From a checkpoint of a small multi-label image tagger: batches of 64.
Rows from block 9, named by matrix and row number. Rows with one number belong to one attention dimension. Each number is 200 + 20 x the weight over its row's rms, rounded and kept within 0 to 999. All counts start at 0. After the name is the row's rms in percent of the matrix's.
# v: window attention query, key and value (stacked) (model.blocks.9.attn.qkv.weight, 720x256, the v third), inputs 128-255
# proj: window attention output (model.blocks.9.attn.proj.weight, 256x240, transposed), outputs 128-255
v.20,101,186,218,159,231,195,201,202,205,192,186,226,210,203,198,207,215,200,205,242,210,207,205,208,206,197,177,208,232,226,232,179,209,193,197,179,185,192,217,201,168,198,195,177,183,224,163,189,224,210,170,167,204,247,227,203,233,209,195,195,183,175,221,192,178,160,193,184,198,191,204,182,187,204,192,187,174,220,210,203,212,215,171,199,210,184,212,213,187,254,191,166,175,210,167,193,165,166,197,202,197,204,207,198,226,172,190,203,188,214,216,173,199,227,166,194,209,213,180,223,215,229,169,221,237,192,194,190,208
proj.20,105,175,213,214,192,209,185,171,232,192,213,187,188,197,211,219,180,186,193,246,165,193,208,202,203,191,197,221,192,215,210,191,221,186,206,182,214,174,166,207,195,230,199,232,245,198,211,186,196,216,252,229,205,184,226,193,191,186,188,157,213,212,197,228,218,217,153,185,217,210,197,172,191,190,241,187,200,176,215,185,185,167,208,228,183,172,177,186,205,203,192,192,178,204,251,204,220,196,222,207,160,188,210,217,199,207,208,194,197,207,196,225,226,164,227,180,190,211,211,210,190,212,193,200,207,212,204,220,226
v.21,094,214,199,178,185,199,167,192,206,189,215,171,219,187,182,213,195,192,166,165,231,205,192,219,232,176,165,186,204,165,174,202,163,186,214,212,207,201,205,215,204,219,197,208,173,196,207,191,218,189,155,207,180,189,170,187,216,258,188,184,208,217,196,233,173,206,154,177,200,180,208,213,202,214,204,190,209,203,217,195,204,173,209,193,203,191,170,198,245,176,204,214,213,181,195,181,177,205,188,180,220,226,206,192,228,271,212,196,203,145,184,211,173,209,178,236,227,184,181,203,183,205,211,215,193,210,142,209,194
proj.21,095,186,189,199,205,180,239,183,208,205,188,200,214,199,202,187,192,233,220,170,242,239,225,223,201,159,212,251,172,197,218,220,200,199,209,191,166,197,202,176,218,189,196,192,202,163,188,188,209,193,172,214,222,189,186,209,206,151,220,192,182,213,191,189,227,233,215,209,178,211,203,218,206,234,216,173,182,196,218,207,232,231,204,158,209,200,216,204,186,209,218,174,210,235,231,221,195,195,215,199,179,202,218,221,171,216,184,192,192,227,192,178,176,259,221,163,202,198,206,192,205,193,183,221,234,190,220,200,187
v.22,094,177,252,189,229,178,212,203,172,171,213,211,185,187,218,201,197,184,225,170,209,205,214,224,240,220,189,212,212,208,170,181,179,216,234,162,184,212,223,192,206,200,199,194,250,166,155,195,197,205,196,187,216,200,174,185,229,195,212,180,196,181,194,238,192,191,219,178,225,199,202,179,212,197,192,170,172,193,235,179,210,212,184,155,193,233,227,227,182,249,222,234,194,216,186,233,209,200,192,203,184,220,174,209,204,233,189,203,202,200,195,237,207,213,197,177,199,189,201,195,220,211,201,225,201,183,169,220,154
proj.22,098,225,194,238,195,201,212,180,242,174,198,190,198,203,187,188,184,203,224,208,185,230,163,180,199,199,224,192,185,166,194,205,206,175,183,202,221,178,159,189,226,211,224,192,193,178,205,196,188,215,207,214,201,184,209,229,173,189,199,184,223,219,217,198,211,207,180,254,194,219,208,176,230,197,206,221,174,217,188,217,195,193,184,206,195,169,181,204,236,188,180,176,181,196,206,129,157,182,184,233,224,196,220,227,206,182,192,208,222,217,194,181,212,171,207,256,205,216,195,165,161,182,208,194,216,196,208,209,197
v.23,095,180,227,197,201,208,189,230,193,213,196,189,223,201,238,187,188,178,220,212,225,214,208,172,216,176,210,127,207,223,191,211,195,171,224,191,205,188,195,186,220,200,199,224,183,237,166,186,231,230,195,190,193,208,190,191,220,212,209,224,211,166,218,185,209,213,237,217,208,228,174,171,175,202,201,191,243,178,188,218,175,159,210,211,193,194,182,204,187,179,267,204,213,175,198,165,201,227,205,193,201,237,183,198,190,203,223,195,178,224,225,207,194,222,187,210,205,187,235,196,171,219,179,176,210,197,195,176,225
proj.23,099,234,209,204,182,166,216,230,186,189,211,221,182,213,168,195,207,196,220,240,222,203,209,211,175,201,201,231,204,182,198,180,206,182,196,189,175,199,200,233,182,196,179,211,227,204,231,197,188,182,193,207,201,187,187,170,210,160,192,217,175,178,203,201,226,240,168,199,194,179,192,180,189,227,175,199,205,176,206,179,198,205,208,164,200,199,226,190,226,172,181,185,204,251,223,202,225,159,226,208,205,171,216,175,187,197,206,162,217,192,196,190,240,208,230,189,194,207,171,190,183,210,172,158,209,204,214,196,174
v.24,092,238,206,225,191,215,182,183,208,208,198,176,207,197,206,191,186,206,191,177,167,192,208,213,210,199,221,197,199,206,209,208,163,207,189,180,195,214,174,206,218,216,180,189,214,174,223,202,177,245,194,169,223,205,184,227,238,215,204,214,198,228,194,179,205,191,189,187,214,178,185,146,247,231,202,219,203,184,206,218,223,217,183,191,186,191,228,184,194,194,199,189,168,199,161,208,217,215,211,209,194,229,206,224,243,206,216,194,187,182,199,191,190,230,188,168,214,192,190,227,221,204,205,214,220,248,187,173,204
proj.24,094,157,190,213,196,204,186,170,185,201,190,229,173,237,219,222,186,227,188,207,222,210,212,227,185,170,226,221,216,193,210,204,233,167,214,206,199,197,203,208,205,220,215,186,221,203,171,200,217,213,226,199,216,211,212,168,174,197,210,174,185,217,175,219,205,218,226,177,196,180,163,242,181,180,177,207,233,198,214,169,204,199,224,195,230,192,210,199,184,214,213,194,251,167,196,218,206,191,221,205,171,223,197,206,183,232,176,198,192,210,221,202,221,194,253,187,140,238,161,210,189,190,206,202,176,204,213,207,219
v.25,083,243,224,187,181,179,193,212,237,217,206,204,165,217,206,195,234,212,203,182,194,191,202,159,196,189,218,219,162,207,206,201,196,207,194,190,222,153,208,182,207,201,169,227,155,227,208,171,187,202,200,187,184,194,229,213,193,200,198,200,187,213,204,214,179,221,218,194,169,150,209,179,204,223,215,194,211,183,196,186,184,173,227,192,195,169,146,192,222,200,158,195,201,184,193,221,202,198,208,253,180,214,224,206,222,221,179,194,204,165,209,200,199,214,204,196,170,183,192,202,194,211,209,233,214,198,196,210,211
proj.25,090,187,232,185,230,215,251,202,215,186,208,214,214,167,208,177,205,228,168,213,210,252,200,199,175,199,177,210,215,212,211,208,188,219,215,179,165,247,195,189,195,196,191,150,215,171,185,196,245,193,214,197,206,191,181,180,211,185,204,166,184,208,153,207,235,202,209,167,229,219,197,219,216,201,175,198,209,197,188,191,205,208,213,193,217,197,186,212,183,189,191,197,223,204,203,187,219,204,185,181,218,175,176,267,189,195,222,197,182,204,213,176,207,178,201,187,237,222,182,211,198,197,177,186,171,229,223,197,223